From a checkpoint of a small image diffusion model: batches of 256, trained on single printed letters, digits and signs in grey, bent and noisy.
Rows from block 3, named by matrix and row number. Rows with one number belong to one attention dimension. Each number is 128 + 24 x the weight over its row's rms, rounded and kept within 0 to 255. All counts start at 0. Numbers have three digits each. After the name is the row's rms in percent of the matrix's.
# v: attention query, key and value (stacked) (model.blocks.3.attn.qkv.weight, 960x320, the v third), inputs 0-159
# proj: attention output (model.blocks.3.attn.proj.weight, 320x320, transposed), outputs 0-159
v.19 094:131133144118208088154129149069128149104113150114123132144121141141130147128136162120054170134141125119165127133118113147152113131168115136114146167127127128150090082103155148127148135153122133134182149091165111090130127153120112106116141119102093072130114164111105125137139111156135177117117162098137176168137111194116148132119127134117110127169095124117070112146117109128120163121163163123080123121135149139120160144096107152174123118128088130132152131087103149130126146121109151
v.20 101:128132098192079156097129128168137066133139091109081089114140118084131177072132105116224159124116143131140111126113116125101155150166152105137127136108130104127155153144103118136114127077179124136132141138103153163109120139107129191152129143111123147136129105120167116123139128118152118109146125158147150135119111120141136094129130112122113117103161102137167179147133130125140115151124186131124126144120141145132088133107145110177131147123125143094093119135084104118099124131126117
v.21 101:136137144111111136105125125138154091156142140121120147111103111073129088046136126121139144091129134135146120137109123129127119109118134090142137113079134113122152165126092149129129139099112130132114142126129148201146127109124121129118101132134087082128137124122162134125146165116139127120089115149140208115128117122163103059107132057144134125118163128126165196160111129132128104114133134120108137131122136136119128114130153116121104108145142103097144125114184123140090107183144131
v.22 096:108137103206100152154129114165154109112140127070148092136153126085121183074127114120178169140174135129154101139114102139141125134127115133133120150107149118139114148127105127131115125105193110096112111136116155061129114134106136136170165149127082048146124115120145122142138136165146137115132117153143172152137142132147122132137133117127126101139135085120107159142069130122144127214148172129101130131120141124127110128094119139149136130144109099128112129126079082130105129153137145
v.23 101:125123127145194111144121149082100179089142172186129120154133150131148143198124148137054116124112139127134131123117170156126114122143121151127117128177115124145117055109181149137142137147139153116158123132147096108136134135110127076146137123126137160120116129118102135126127112111074137119131120083132090114112155128046153137138128183126149123123113154141116070124154117143121154093130166134128132141127102140125140134116111132190117112164119172155117142145076144116165142094120127
v.24 084:147136122143185088120130171116104133139130156197118141139113124159113202175139137113096133136125117135134129116103133118097109152148087127137118112184140126128132092122182145128154166160152130135160150137144083165105136141132121136143138120128149187122125107112116118146142132087111172149140150071122047127137117130093121148110109121118127136125100154158132082133160138146111139080133207117105133149129100125129136139089118126206142115130127160148141121143071156113135136122107100
v.25 087:147129120166133130136128129148146191106125136080153111140130107134091149130117133119125080103102127116101142130137110136130138138114115137114121105098139122113110156147157111142113141127132097133038096121137146144170128126125136136136100120138141137136121127156141130127111119110093084108126143157123125119125148124147109143137121122130129120135103145107148129133123128125114129116123192132138137131113120117128131129194136123000135137125157097078129122125078112114142124114152120
v.26 088:097121161027158133142141133116127132077131123163139127137136154146132035120128138147081143097118132122128135134152131138166112098116197162133123133105109143134083098139111126126138123151080131161089114122128151100148130139148139095116095121145124100119126128128138140112118110118107112088126138120120153102134151112118123100138140148124124100127171143119137102116157127139141188120117030119155137136130125129128136133129135130101095125157166130125115130126229148128191111104150157
v.27 097:142131083185149142141134117126147113114146111079102089131094138123119194098125130165127161138142117110116127119122146131081150152126100155130137124109147145131125115141109156131116120111165120107171172108124125074117130127112124127147172133115091084120124132128113125116127124183155158135117161113128122153141112153141138179141158165151116160141128094115053145140102124131118099152126176127108125113117132108134128138095113140149128116110099138119128140103076117139102147129114140
v.28 088:136133102123134136129116161164117096161163152122088146103059094108149124090150114139103194140127114138144117138102132131091120122124120105131136134127140124112127120131106166121129130128137094135134191131133119202116110135156123143128130126131069139128133126101162106112130126098144131140112135154139143132146085140158129079097134062120122105102128135145163201141103144136146123111145118119110124127124130131139118122092143121166118106096117149131149109107148158138097131165119092
v.29 104:121117139131205161113130122126104127088126150165115131116137106126152103152124141128088132115093134124121131136142150140130111121153151118131118099123117125126126096123146142124156131135163132151122106137148116172137147130144132142147110124143082175112126117132155137127113113079054102138092127101108131090097149090071139091124119140102141106115116182144190105122153119131133154091106112134143136137122118124122126115126147120151099117188133183125112141134106137115180127101144133
v.30 092:102115186041154133109131137091092126104105144214124158127127133141142051169126125146063128119115130122124135126168137131141106102127166125141139128128113136125107094122135130124167130156071143180123132125145109144121126126160130082113091138127144152114137137126142135134136115098083101120123119114114119100129145118099130106123135141126127115128135144131175073132165130119138162093106063139142122137137116133127141118143127115115104127138131135154128128137203163126181122097135142
v.31 098:144154110139113087151121158165153136124135205168147156133097141150146144114123125096098139130150132144103141157114117142149105153135136126114122109130141139137103116112126166117143138137128098072092130148117111143173137139096150093129147117113167086184132133140105132158126160134065142116134091105131130169157151154146109066138134155125140127117124137130130141134070133132118173167113146115115156134116139117164127108096123128117112131085200111136144122127108160110140103147140138
v.32 097:137149159196051127093117092137129125113088134066126078126142159121114171127138109124170154129166129140117133120120130133122170118092144143111129137109122118134150140125122162139061145138151154129134124149155147202152126130124118147103168154131161103143124129121127139131145108159165144122094154138134090170151106165151192140122150112147122118108090102126157112142131162120100134135168151130167137137116105097122099123133123120144125141101130128106161138130082117118124103144161110
v.33 099:136127184174142137114140089116138121143064128091145129129164132091109172069136123128138127121164151135109122096130119088145176135135146140147123126084125136112145134127124101129110147140141126174129107131129132162072120134125123125058121104142081123139127126126141148113108114135176129147126147105121149148135099128140132131117129104130120129112112119116136184124138116122110144111105156122150152124118173113102122125136128135167126149106122095102120136112074152115098110133138129
v.34 113:103119154110084180147141093104124116127078143151142179130132114132139120136129141117128150142145136109121113125202116069184125129156146122116126141104122123116123103124151090130173104127149098135100127123086132076069118115125148114122087116140093142120135122141133110135112126109119119104177137114145185105136134120162096090124133133129130121119118116097106123122131110126173140174091112145087117131128163145107107135106144121154133134179131114106068131136150150135135143119119164
v.35 093:147138092182174155146137114159177103140116128066131117124133126162113203106125121132100145123089145169132141129113146136096149124142100132155132130153110150142115145128130123126113145144129146177122149127184124144106142139166109139075139097123070144157144128116118133092120116134140155112154165106115105138135101139115143137097115122117113129146094147134133145132158102113077109116133172125167138136127187135124118136138117133178132132148116107141140109119045142133126138100144101
v.36 093:108142195131173077117113106168117136149072157136159102139110160131099134126126160134116130136149155143105155125236114141139171117076168150135121166097113131120155136121141123118147135133135148144138088124087112128117142143136144140099137105144116107138115129110147141127137115100172134084129191133121139130143146144166154110114152112144117137125162141099130151156086113098132147129152121135138131128121095129114121136107113141147141128141114143126117124119114126122134129029159155
v.37 100:133145083197037203164140054110151069126057084117170128122124126117165162115129110143146127120121141122131116143150132101158109135149129155153126148121116138129112122133112132140120154140132099118131150145148121112117119097090113082125120117140106112129134141135130115121104145123144101081158115135134138120146105086172151080138132163138127143107063158136132101141087150145135156172107136107100128161120195145142110111120121137081135127140128121161091126136084184123129117165086128
v.38 085:127127110115140095053115166114106137123163146146114150121178105121095107107145129112164154132183107120158135122084126138157123136161171155125116140104149128129175117112121144126094135096120130101106133160121132146131123132057158136140108162133132103118136127139176129149145122155125114135116114099132119162125109149104161107130105125123171124153141078153127137136149125143135120139138106132140133129146175133147078152120122103254110135130148135127134132164130128106115122135119128
v.39 101:114122158070150103125114158136133132103173105218116101121104147103118093128133134117073135137132144124143130126082124213146104130117095085145130128177126117150147121123125123123129140134099162117152116144139106102158140133079133162156137141121139131147134134141120137112133109107090146140111104156118087141121165154056135115103130162115113132154154120145094098117155130112136109118143102125133121122119059133134112129082121124223117117117150146176144124145161100134146145125150111
v.40 094:130137206119105087047136064141142124095121164117133106125135158112146129174127119131153063131157163126122136127144142142109147127110147116118110134110144105123175141129129185144114137144116135128154042126133150218161143150139123153115163140128178122122110137123130129123134148146146122108125122128123095127142141110110197122160147127135141120140098119142148124135147159155110139096143132118126121126119084130139144123122116120104117134115133175123158144128139133108123105116135118
v.41 105:141130116146084135169140146106120165111207156114085166139148170117132136144152114137136175131119090138092166133103157125122127138164122147070136098177171119114079107129139104139137125135110115062106148116115154084143137112129132119111133138150139147143136123124142120096113103116111133162119116109137133129137104141117102127117139158145139102124087099115095116116144135153133156118127145113148126140134153083113138118160140123164126129193184106069143130113107100129135123189131116
v.42 093:108126143096102134157148068121106143122108100174149130143075131131152114160129146140127156150123141123112134134233123118149086110088128151109128144125129124120107118129140112136181127135155129158125139108097115082108128132149138123132121106125161118130125110130109119138128114110116121113131156145136167107122138122141121125125138127137113135102139170116130096133039143111143141142127112119115120136134071114117147124103131124000158126150121132119111133095163119133158134078147180
v.43 104:114114147095144085064119144109112136112134131157119084112137141106120084119133133115137142135139153121129121134076102189150120145106143078138128155140107109123189132110122116123099125122102167112130128144111111172172105144050127151176119152132170106143122129129151114157154124128127124126102109123138110167128138130104169122142128141117127133151155116147128131125128126119158118128164111150109129116120060142132091125087119122225111127110129160172103135137169110120133122138129137
v.44 090:142122145099070120149133145094105151110172150142101147145117170119148100176121133144156126109132109125087131131108124119109093122106165165087121110121148120108087119132131133140153120142149123085124115110115160138163141108176148110154134143115211113108125112144123117125122138138134112138109148109117153109108149128140123144149132123135141125126128119107115131129087144136150170101129110140127132131103081089104168130154149117000119121146142139068147121106180117121124122158160162
v.45 090:136126147080073139166148130119102123119166149121092131141095120120143104179125139127145125122119123121096135142135118151098114120108118139086117094144159150100069140139146120136144109148185116112121146115124147083146144112205141137134124124124200101106123121132098137132115135141149123129104130128117164112115143145153103148134146103136108122124120106103081107124099142127141139125135118115124135137111093114116164125150149136000133132140150089068146129080156095127131115146125130
v.46 100:136129107125160126130137135143164129134140129165103182108157128106116125112124120136117138090112112134156124133098123125151083126177100182148124089124098151145098126127123183116162141116135100111146144148155130148140131123121132135142106145149118104128127126147135140112131155131100131119144117149140112132120112126104129154121107147117104130143137124144153109137181142132131158145132152121118119155115203134126096128116142145148097130125162150148117120162137176122140132116091146
v.47 121:129127125124117132128124104132139127129169172075096167151150152123116120141137119119179126121130093129117143124154138096109141118170127130122127105125135130115110122121133120123135110131146101108115107119147165118108123134138123124102133129134124123137140129132162106116123124135110141129153151093135145126140106139156114120116130124135125123122099099113139125117154128133143125107111127126107115137127193133109121120148139112180112135176176119046129132143159145129135123124166151
v.48 096:130134156125255106200116133125104137166105134158159167147100119120102115125119160136102138112136150137111153108202120097179128128079131121119142128083132125108090124124137089120204112113105156163110117131058119081106118124158127122105111116131087123125122123127124141129127103105103123155128165132113163112118152124120091123116146130133127149100193169108110130121134121114149126116111139141116140103114088123113136112113119148093140137136108095092133124100150138132134144055152125
v.49 090:117156101086162105175140152147120132105161122156071149137105111166129089156135144123120123128128105127134129134152124152169125133109130183140114130170157119136102108106138132129148123125105134118160146138103120060161112123084114130121143135149179112093126119139070124124139113133086119158091109152133125120125160159101115130125124122137140140126142109135080104144157141134133150130118095125118099117119062124158143098110133131151159147128188150147169128123158114124133146102098103
v.50 087:131133127164096123063112119151136101143109108076116101124161096086095127098133113127152159114150143108129117131122131127128137100153128102125144110073096144147152153135120148111084124101179155155130141145155138177105125146143127151107108129123086091152118125120158128167114141182163115096145170098138110151144098126165172148112113082134115115123128126144174131145198120104100094146127127112153128121129191147122085140143136111188127145098123113106140115147116138128112107118141102
v.51 084:140135066106124162168151090143162116140142120152143146134084146146147139166111130137123088154081100116143125151207151093120123123137114155110109105151148148131097116144121180124177138134117110089136112084120129074143156106207076090131160114119142161106138144094094111117114153124127128124170123164123119097139149080148114140123156139137126135102115153116130108127088134148122139125126134101106128139131138111146176116139134131003135114186133123139145107135116140131139133112100130
v.52 117:156152105164147141175108129148150140130170124127129076106103151155138192136125125121072093138092136152146154142110171185108111126118081129109111131164132126158114143135129167129105140147115150109151136138170121123170143114140115102126162129106133124134125138128093147107122129115132156111123121167127067134139129136096161112118116145109128130149101136146111079155136129124089128123145182112149128143125116122149135129134121121151149112154133127184155121120051110148130126129145094
v.53 098:124135121122140145166133126104108144131093142126187146152117155126131132148116141136146140115117115124103139110159136056127113120100138144119123129066122130106093119137142114137186119132158130149121128099116137124100115130175116100111134118134109114130124130120120121120108121120122122129151168114114148095105133119178097124129139103136125145100133145089134131121094127107156147095102127126129130132114126094098161128138149137000135131144098111059134128092154134135132131105167158
v.54 098:118116083133065151077152098116126114117099118091116155132172129118122108125128101131186115114150109125113123145039138069123106131168115092146126112091142136115141149131116126144095107124160094131118118117157147175093127133134159130122128147131115127138131120130157129133125148166148128172150102081137123126110114107164119145145121125126140121128105133135161131106151135155152118133100129137092118143119183127111117128152143133116096142081118115085127129136162163135113109211141135
v.55 093:146139079170000187099142112134141134123115116080147105115136147130148168133133083127142136144142115131128127144061141087061147115130126134116125140144155141131117140131116120138056141140181114084125142141165150156124135110136120106139148137132154124105130147126143127117123146157154144132106113117129099135137075135154155121134123137135151125126068119136142125124108142135098130150133147098152145147122148108125121119166138131111127127104138113131141123122086106122119104202139120
v.56 110:138104065189224141141121108130148093183078120103186150130159080152095137075123115118109113135120130118131116113139126066142137132139133088161120152027112146123150140144115122129152125082139130177082140110121125137076129124141132092114100128118015141125136124135131144126116116127139117128163155112107145113110122099154117134136108090102132140124167152135148176120165106121121105147103141138131142112128173152127113129113134131134119114111098098129100124136092180117114143102109117
v.57 093:120134141112108131189132148103102163140146160132143136161117162108125126158112139140159136120124112131077143125149135077143115112089134142109133106101135123103066092123129126139179103113146132098117111114095157086125143123198119109138131121130166124109119119118104123123107114117109111129121143127116158095103139101144087104129145124150127135098149123107119120132092140133157150092106122129133139151114095093092177131155137125000131129168153120041135122091168108142149132124158157
v.58 104:148129114194086121185131124116087129168093097098140069139116117141111168136114113124085119124093147148113133125060126137124150143061100097084134142123155141110101168129118118133081126117160145132143157136102119116139130131130121102095142158105116133101124136136088136123112113159173133155099100127111108145104131134121119124139140120127153137131120112144111118143169147110113108122143159126162135130128077092135142127163128118097148149090081065167141112080075102130108121177103083
v.59 109:098144165077109099071124140143137139091154151188145102108108188130126097135125138130116125155162142141166131129126136174135123128116150133148122165191122115139161103111122136123121141153088151133159094148161109168150119148055118141161156122130160114155135131118145125127151113119112145098118128144151089156145145135112167110124131176137142104154122147123138113138084140117124160111146085125129116141154076152136119136092122129181125128137097168191156123159156097139149135103161153
v.60 117:132127139085149141100145180110113148128164176135107183158145131095138095120138143133144111101134114126117132119131120099094149132150133101123133074090134132097127128144144092129195089124136092120084102086124156156115140135193159158127092102139106188115115111138146163137115137078093127178105144101120134084103113119126076121141113108130119124127128141111127144124172122155146114076105098131110115157122170116104134125168170125127108126144144112052138132091157102113124129147117132
v.61 092:145127140205065165077131111134143117139079145055144078116163132102135191093137099137136124149149137127129140125085142112092158131124123106149117119108121124121148154143121140142063160140164129137130107117167141190122143122159120138123147124131096140141125147110143144106121122136186139110104124095118099147132090121148148134132130113130119127129097124121167166117148135111085119127132174102161130139111143116113115135153147128141104126092125111143126125128059142117114103170141110
proj.19 101:135153089122111184152140124142142115118134133106123137112135079118085153112121206119091104130167133131144130111126200178126135117130162111127049127133132125123162089129130142125109131073085134153122119115099190098098124122147147126087136146142103071120113140143151132128150124149100157129133124139137188128115105140109078153088112109150099137187117118134120163117085130135123112074141116140134129143092142152114161085081135142136168132146118163123126121110119148107114130076098117
proj.20 096:118133133112141142109147108116128128071093129153121116134132152126138111157132100128098147070118128111134128132137068133140120113123109072139191131087144118124114106123196145113162148200131129138106165120130115135150116126113111161152123094150134136190139115128070126123113132118112100133141098080113177134122101083094136084165136158116135134126157161148126055124176141137086141128123124118127123126161129109169113148134125120095126116124131134167129125140128129130096129141138135
proj.21 108:127119182132096141115139128123130145164130121205103135142122121109133135195125108150102182097121142130127123144129096143139131165122165124128152138148122127126111144111073140141157123135153122112146201144135067138126110124122123136199085093114113162135149111107053117122102124094170157134129137074119124126142109125146157021119135220109166118135115164166156066127133135114146154164119118124132121122131126121148124136185135139099120146121127078100120157113135131120144120165129136
proj.22 088:126133126141112188115136076137132124068088118161136111139133106117138139182133077119104135071130129114117123109150143144090100089132173098133145129111130134141146097133218156113133137164112161138141162121115144073127135118126128127095156107160120152208134129155106129144134129144109104135140110045133195139137082063119142175111127141136129139165115103144105096126163106142095168120169139105102139144130133110151127132161124117139144137118123159146130155113132118150099132137078128
proj.23 099:146132078142113117122137167122129127098156128063136122110148120117095134097129166127088119154147130127137125123131185108149131120124066145123117132084129119127143125149140143099116124084055127135095058114132246149099128125153125109112151153158156075117119130125171137118147140135083135132139140234142156113121123150113099167146123067111118131112160104102135188123109129122122131075113126143118141159107124142126120113076129122136164131129113163129127084136132134105130128108121124
proj.24 095:150147080130119116120126169091128136142127136101144137122154172134122148115135178140113140166125117123139131105099149146168144079124086176131128125067114130128164152150157126109156114076101145163100103117125159133118124129138126129121143144145145080113112131126145142126146138129102130113125136229149121120118124128142073156169135087120123137095161120110140188102146120136158130090120152145123128133109136133145145086068120150146162124160133161161123053123138139092132127111122124
proj.25 097:119119107134127137125124121133131122139133125202125120145121104106130144127132123138234173123160120126120139140142109086115108053123122106133176137016150133119134138097056114128058113115137123134117151127155079171119113151123138137074154121116158177134124116130146111134109123099119114127127130097136116120130122148140151092109128101142138124123079126086125113116189106124123123126129106126148124121123122126100157164142126138162114159104127116049127105115120125157116121104161118
proj.26 091:140100126118129129165120122129115113115149127126140126127135102118125108096136110091130107139144134136139131144127193108119144223127111145130077127177125122115122154147062105131124121081073137128103066108142182162126130153130143121140113133097089110101136130139158113124141130128159153138129133126105110126134134133126147083093113145143118132143153152128140155137075141117101134127110104100163137126103126134087090129117129128108128130119121087105127139138124137159135127105133141
proj.27 095:098145068136163195102111107137128102105113124064121126103145124127123112143117125110099073074137132131118134131157123164131125091127135109129120126113146124124130031096165139135113139149095111090128145129112151079110120112146141115104134131187129175127120125144161148129122123156099110126130104113102148133121114123138143207131107092142091129159119110151106100133136163125129109108128121131137129128109131131123148136104105118125128112141133191093141119128118126101109128141099116
proj.28 092:123128146135126159086101126124125142139119134164117112144139135104131155168112138181070110104112141136137117131134096144172137160114155138132128128157120133133116135136130125119175122128099115158121209102111067131114115123131142123196066138156115102122144113117071137135096155071165135142133141105084114135117112129118116068141148179105150116138127143180147057129122134127091126134122139135098141163127128131145137076153125129112097134143144106126128119126119141096110118137128134
proj.29 108:137106118148121136125140171137123131091159124126126115123129146126103140120129145156087130142145134134124125137176128127129126152126084147127163133108125133141121173147125140106133130093051115166118075115132177208138142146134109115127115146151117052131121124114085130135120123109123103135124145175123133129137132116113099078151130124116151132136140160116136118126122125123088119100126105134090143140140131123136130144118131123109150154112120140115124084147127132093141119119151136
proj.30 097:135112112121119098124128166130127143122187126101138130092125136131120127084138138131143090176138120140127122149128139107133132202130082161127111124175108135132103187132065121123128120076079111133094073115136170194127128131116135109163117153108115084097145133126119123123122126108151125143121167172144089137139161161116087093127114124135147127124144137149148182133074135108118115108110124124120132133129136143115113132105126122101133123127136133112127109138134129127173129114172139
proj.31 097:156127102132111115137088107115112132145115146151138110140128141098134140165124112176129094159153141116121101163127160088119109100141122086122103156110147122138123149163097123103091105131122125148159159112146137079116132061128124128087158107193141165138105102127116103126110133128083188155124147110166132162127165144127148112072136127138162115140133135094197133076204105142111126099119142147162140105098126144135149097090132146128122142137143119086111105097114135177131128133120129
proj.32 113:213115117163089090118120144158127144105115122113131131128131122105155156137136121163083119105122128126128126095091146147152125159119098125128111134161134136119138170120092129148117134068114138108167140144150102160120111123145128136153124137134153122072138132119104124134129106138080122127106115138127135126148119058164138122157143117148114126116140099107148090154123096151142120118125156123111130103172139138137114112164128133115118125130126143126127156122118115131128145162052154
proj.33 101:131112111130135120114136128144122107194115128177129132108119128125095156146109142117143170091118131123136137117063159110152123073120173151140114119133135140133132156087138118147130164053094146084132106123137181154119107110134130121169112074129072137138109120136117131121126118165092118132124125173123148100132142083224117095123117140132103123113096105139125119129130141124181127163123107114121111100148132139166129146117131121185210116123132142093125144123123136117097121114090115
proj.34 111:105136195156145179165143145091127124174136117198143125114143134136150151152125091171148149162116141134122141124172152125172128107136169162140109119116129107131143112115135126132139111095114117095128126113131143112143136150137123135138152107113083160110141131115098137115169144130127132126133089175126173119122112139213114127097126107135119112096106082167097169119129138098088137186100101133125137112113117137113138125113126109173175107115138132116119079129134136144123133120160128
proj.35 101:162123038112167155132119145181127114123118141083111126153136118112105116084138136092145096133127141128121137127096159127085125123127076129131150143120129119114153108126150126150117151136103135108136120142125175154115136142114133112141130123119118088152102129140194132115133134118113146136135150105130121142114156106099144121137134148126124134087131181104157118127146132119152108087123141145198139119127137120154113149091130118169186109086130111131123160135119126107134132139116102
proj.36 106:073130179143134155095129157118136119192160114142138127128136151127119143138143102176146167121084134133135114126125177147191147098121128168132097121145134129131159131120175124103129142063092139157123101120146127125120114116114127149098123129103075149094153123124082122124180128148110103122123136142122145108138091103234106118088131127142123124124100130097144149138113138132161159143114119132121134125090141132094131103109117129186127140124123136062124106119131122110121127110217135
proj.37 115:123128103162154158154131138122127133172144121129132125130141125111150158103128143142118113078154132123143130145183110098149074140125127135136119135101138134125110140109114123173113091132129136111153132143132147164168119133117128122191127106174139166148126124115160132122111110144057110129127104138111179147126124115182179126110138101148131117136133117152137114145174118131086111145141117126115128152113125134117134123140125122071138135113131152089132165135123119159109131194106149
proj.38 093:147102133134126061102116086157128143121098114140138128118138129094144085186122145178165152103106127119128136125093128131194157138125166141137093133170123116132122142147098130125153144095162121147115161111139155102104114126137130111128155106104113156093104121134073140120117145143135098124127116161132106115124101084186095119162121124132114118092109062140095106141120099133119143166124122125147124126169121137137118118173130120127130134132127172205129122108132124155133107075098153
proj.39 104:126119210095146137156125095129135133097116131108148113115124156131101093151130130134190096156134138126111117154121142129119130143122156143120129122137129128131089107146098125102171169132128128168131151113142135102132164130123128137100125095107164137099149123128102134137098125102168132114133136087112069128137157119104113117119116086121114109107150118124101116115158134129110126212126098134139124121096126135061134127098131122160070121125132120147119078130144138152119138125148094
proj.40 104:105117173147107105066122196107141132085120132119139138128104104140118131106111131096098158047116127136133129121131161145115132121127135130131109133150107134095132173125136118151147132100117130130144064132164080144098099100117134155113091131121147149066129119137085124133143131135133100133112147120117120123119109092087137123107114154131137142225108099077163134139106149136166137088144133116092128121186141115146159151155144134089115130115108147105125127093133121111129101119145121
proj.41 131:225121119140129106185129112122126123079072120184120128137134053134127119117132084129122097136141120160124131071125100125123132134136106133135139127119142132138181112121107130137127101131144140118149148123123122108126119148135137115193153112139170128147103146111134134114151134122112129131126085137148131147102141070113150113119124095144132123080104135183117088107176123111093092177120123157107125111204124146195132158151121109119144119121146116183122128138116121167128126118037141
proj.42 111:101151171132131180125127172086128143142157130137129127124131144137159152121134074157087111150133135117119133120191134150144130125124084129121138124091138122130125099124162126135131114127115129121119128144134046128124133135114129142098109183121145168113170123111125115139154113113135135125127134139141167139136116169132135141097136155143133113139102154125141174133132106130136142129113144129083135117084122122085126091114117137114088132117128109055132116136124134116122126159205116
proj.43 106:121126188140115075117139103135133136103129136111123131114112143130127108187139141170163122138122137130122127150102152137161146137117198109122080126171125124124101158140081137092162146116171130174137179122128104132129127130141127120097142094101157159033136114123083133116072120149134118119137136135100099105142111120143111126140127097125129119151139084103127117134093097140098145155131107120120118127114133131064132103134127140141067132129127154134120089126145129137125127124124134
proj.44 105:148134163138115098155128120079130145080122120156114126134125110130153175136132114115039131114109134111136130090144077154130110133125078131130144140097116157121135134136109134121139098160159130125121101149125032080134124133133127128151114178172197142151142142123080134134137119100161121124126105148152154144126111139060166122142121168130133132176120122149131112135128142135164099136125143123075134156177131127177109103157113138041091123139114111121127127125118125136142130147143151
proj.45 099:159133120125114142127130143080133139071104127175127127122128104130157158102125090110046119144134131136133126100169087140109124153132053117122156132066124124119149106121098131116108082140121121112111125132113024109118115140121132158135121195150176121178127156125125132126158131108137126121127121141163165145129149157037139146140131166131140131145122111145136154125151144120134114122121156139060137124176135130147125111131136124078107118131124092097122128136118129134137136158127137
proj.46 093:092121099126178124140120116157117134114133122066128115157127109128114088155123150133138111052139115148137124134162107103167123135126122147132137134132102138123148094142135110157153128182147125116076122115133180108128126109115127118142110143131139206162084097117148140116127154127138126138123133103121111139107121100096164180140122127131142116115113131150130124118106081127119108116148135123166134148138124113148100145120111128090162145130139195143144183137125122088156124103147131
proj.47 132:181116134164130129190128185125119129081075119160118129129119049133134113139123106136112133147115119140126127065136173140141148122131130141128113135163123117122176170133166114164123112102126133109165116112139114096107121138122135095150136125118134096075122116128113135109165153109124144130127089162142147131121078068131112112126129089144127132086128125151145138099122131115097133142126188146134127113214136133178134164128135137148211135117132113179121072129137120139134137086104140
proj.48 098:072139162119125170139130129092128123204145122137130116140116181131080086125137137161148120135132130113128119125138136135133131050134142163127123124073119138132113099113228131108135110154083128143103105125112135122124138120127135131097116133097094146181151130111128129136163130113124120122126137140123147113122136157178113130114131112117104125122128149153091181135127126128101150168104130121126122123075136127107124131082131123211132125138131126073122097134134128097123124059173134
proj.49 106:113135122130100165138114110114133111106125146105123122157126167111120079111128112197132113061120113133126120137147058110153109130128100151118146120097113144136140070145128133094154118137115135147061106113123135080127147132116133159102129119106137163196126125154144129104136124095145126138120115125127120147146177163098125157148147124114163134092130107178069119100126124133103127154123131114135138145105119131128141130130127117116064128128128158158133125138124118137173128111155148
proj.50 093:159121076136149106081110169200125149131091111097124118139116115100162095169143160126116158162122113139134144106128160141153157169112137101126125119165112104111156169126133115162120154099118114105132161122140136149116127144130113086091147140104087102052108113138100138137145136133124142138116106136125138112125097084171129161151118138121130128098161141067162148148098085127129128048124177132164120083136134110110112130166146136162183133129117144105121160106134127088151126113088141
proj.51 094:072142097134127204147128152094136118146157116099120131146132131144142145064123110103099114122121128112119117129204098128083098109143059142124160134082116150122144093126173138119119095169113131151143085141139126118162138118105130131130089162151150131196159141114159128120159135111134131138133134101131126159125129151076173137105117142138148153138119175145142126135155164109132094102140136130125146158091135120126122144115126140072109164122123073118130138140120116132131128189195142
proj.52 102:151127057118118157143131141145128102099122128070125117133130134115121130098129104103146096132122136135126129160121122145068124139121053121125132125130103136124114116141111132132100135162091130145143105109131163151117145139117135111149112142135170097177114127151186134124101136116114124132131176063128121158130166120057132107124121125112145144122155166131152108115163140123132105094138131137165124132131137138151113156096133107091069128114127092158131151127128111146141133143115115
proj.53 106:092145162117135141160143132087128132172152120153134116119130153129125148109133148117018148154129122112122123102166110149123109073144085134126138141071143146124130111099205139153124105156115130107121106142130077115140119130126134137134115195140124145160155136116115127123153128119139139130123126149149147128122120169152157125133127170131121125156132138113140188142123122130137108156115158121085137135102124129136113077093124136122167115135118107054133126128110120111116134123189135
proj.54 113:164127124148120051145134133134127135088108136172129145115120102148161146124123165096086176159146127123129145104113135128090114147125181092133108138147110114122122207138108133169137129125169133096146148154136093142131124124142127107155155147149139121060096129133109126132099126135151159128124080146128108117126106120100151123158111129126132133157163096113124133127111102142108121105153148142131129144181125124141150134169126141111203131141129141153127125129120119108118122134056139
proj.55 115:197134081155115099126132135146134133080116134121123134118139107118203186116122119093081131141128132141128132114124113124107113195126098118127117129164132121123127166114072122145113125116124127111161146124132117130141135127128124101173135136156156097131125147132130123116088116135116139124136088141155126148134128100084143105151118130130134131122144137125150074131131108137157093101140136135121123129169115131148129138163125130075117139125134102161124166126106117165127130192025123
proj.56 098:085124056110131125091120130140118131255149122081134128119121167130085083126120197129168162165140131120135122150114138119126135056131201121134120126117134135137107133106210120144110125179109128132126127130120213171137132119135128094116123133128068128154122141132151122133108119141146136130123131137108118119127129134216128132153138149128104129121161135114126164132081112125137136105125151126188128116090121123133118133078117135168206144133126147137128125120121133100115130096157133
proj.57 110:114136181148105123176138136062127122136148109185120117123127143142158168128128080141033129145113133108119127073164093153155111107133090134127141124075138146125146094104155140126122087161114129107117103137118089087135115120130126134151113175152165129168156138111095126126181127095128148124126096154154180140130120117110149113129122119125113117134116131148133146130150139121148114189117150117070140150159141136156110104110123128098114131134123074117121104136121122145132127121165137
proj.58 115:172119062125087076129134109143143131162137139120127123120133146103109131088127161070116107166139123119122127161111076123070126135131114112122139118098146144141095150108081149105065130137108132124135153119118141152131144127131145107158136159150140094179094156132165137146084116132092123118132165112114128138126180155090137119129134124110137123133178144142112119138134128137107085096132123128109121128121127152116125132124140125129090138132126091101128155124133127155114134161050125
proj.59 105:098120229117141135136123118132129144095128112107130111136129148125148149128128111147154157075096136133127128139105157155169121155131119160131125141161122121130116119140100131098198157098152137158145119126139111101150133130115129121121114085125127167061175121126082124118096138128135092125131111112122089148126085128145141120127120113127119126160097097102143100134141138139155139176136095111146132138103140110074131118140123118120048121104123142133118127136118131135132136176179127
proj.60 111:126130136109161150119130134124138126089118142210108127109108118148106134120113119087108166151136133127144136061117173169122126108120168117121127125139122099135150137135168126129142125115121125117121115118127131148104094122137125148124164105136113068110121127159114129130194121139153204132124062137129111100109108110097105142119105162134140134155095160119127187121107144128120154108137082125113110115166128130141167139136130136186176127142126170164106088137132136094121108071086122
proj.61 122:172122068141144103101129125166130117127124118122133138109130098126133179103115139069108152154129136128131126124084159136107123149128144116128127135167135129126129193111096119146109151096120136093178122139138155164135118119130122120168123109146110098107114143126139122129113125161110122126131117126122123134126129072145140099130116141139108131159141137099154082152127129132191104105138115139132119131162133133141130141155127133121175126132120098130132169118125132135105132166076110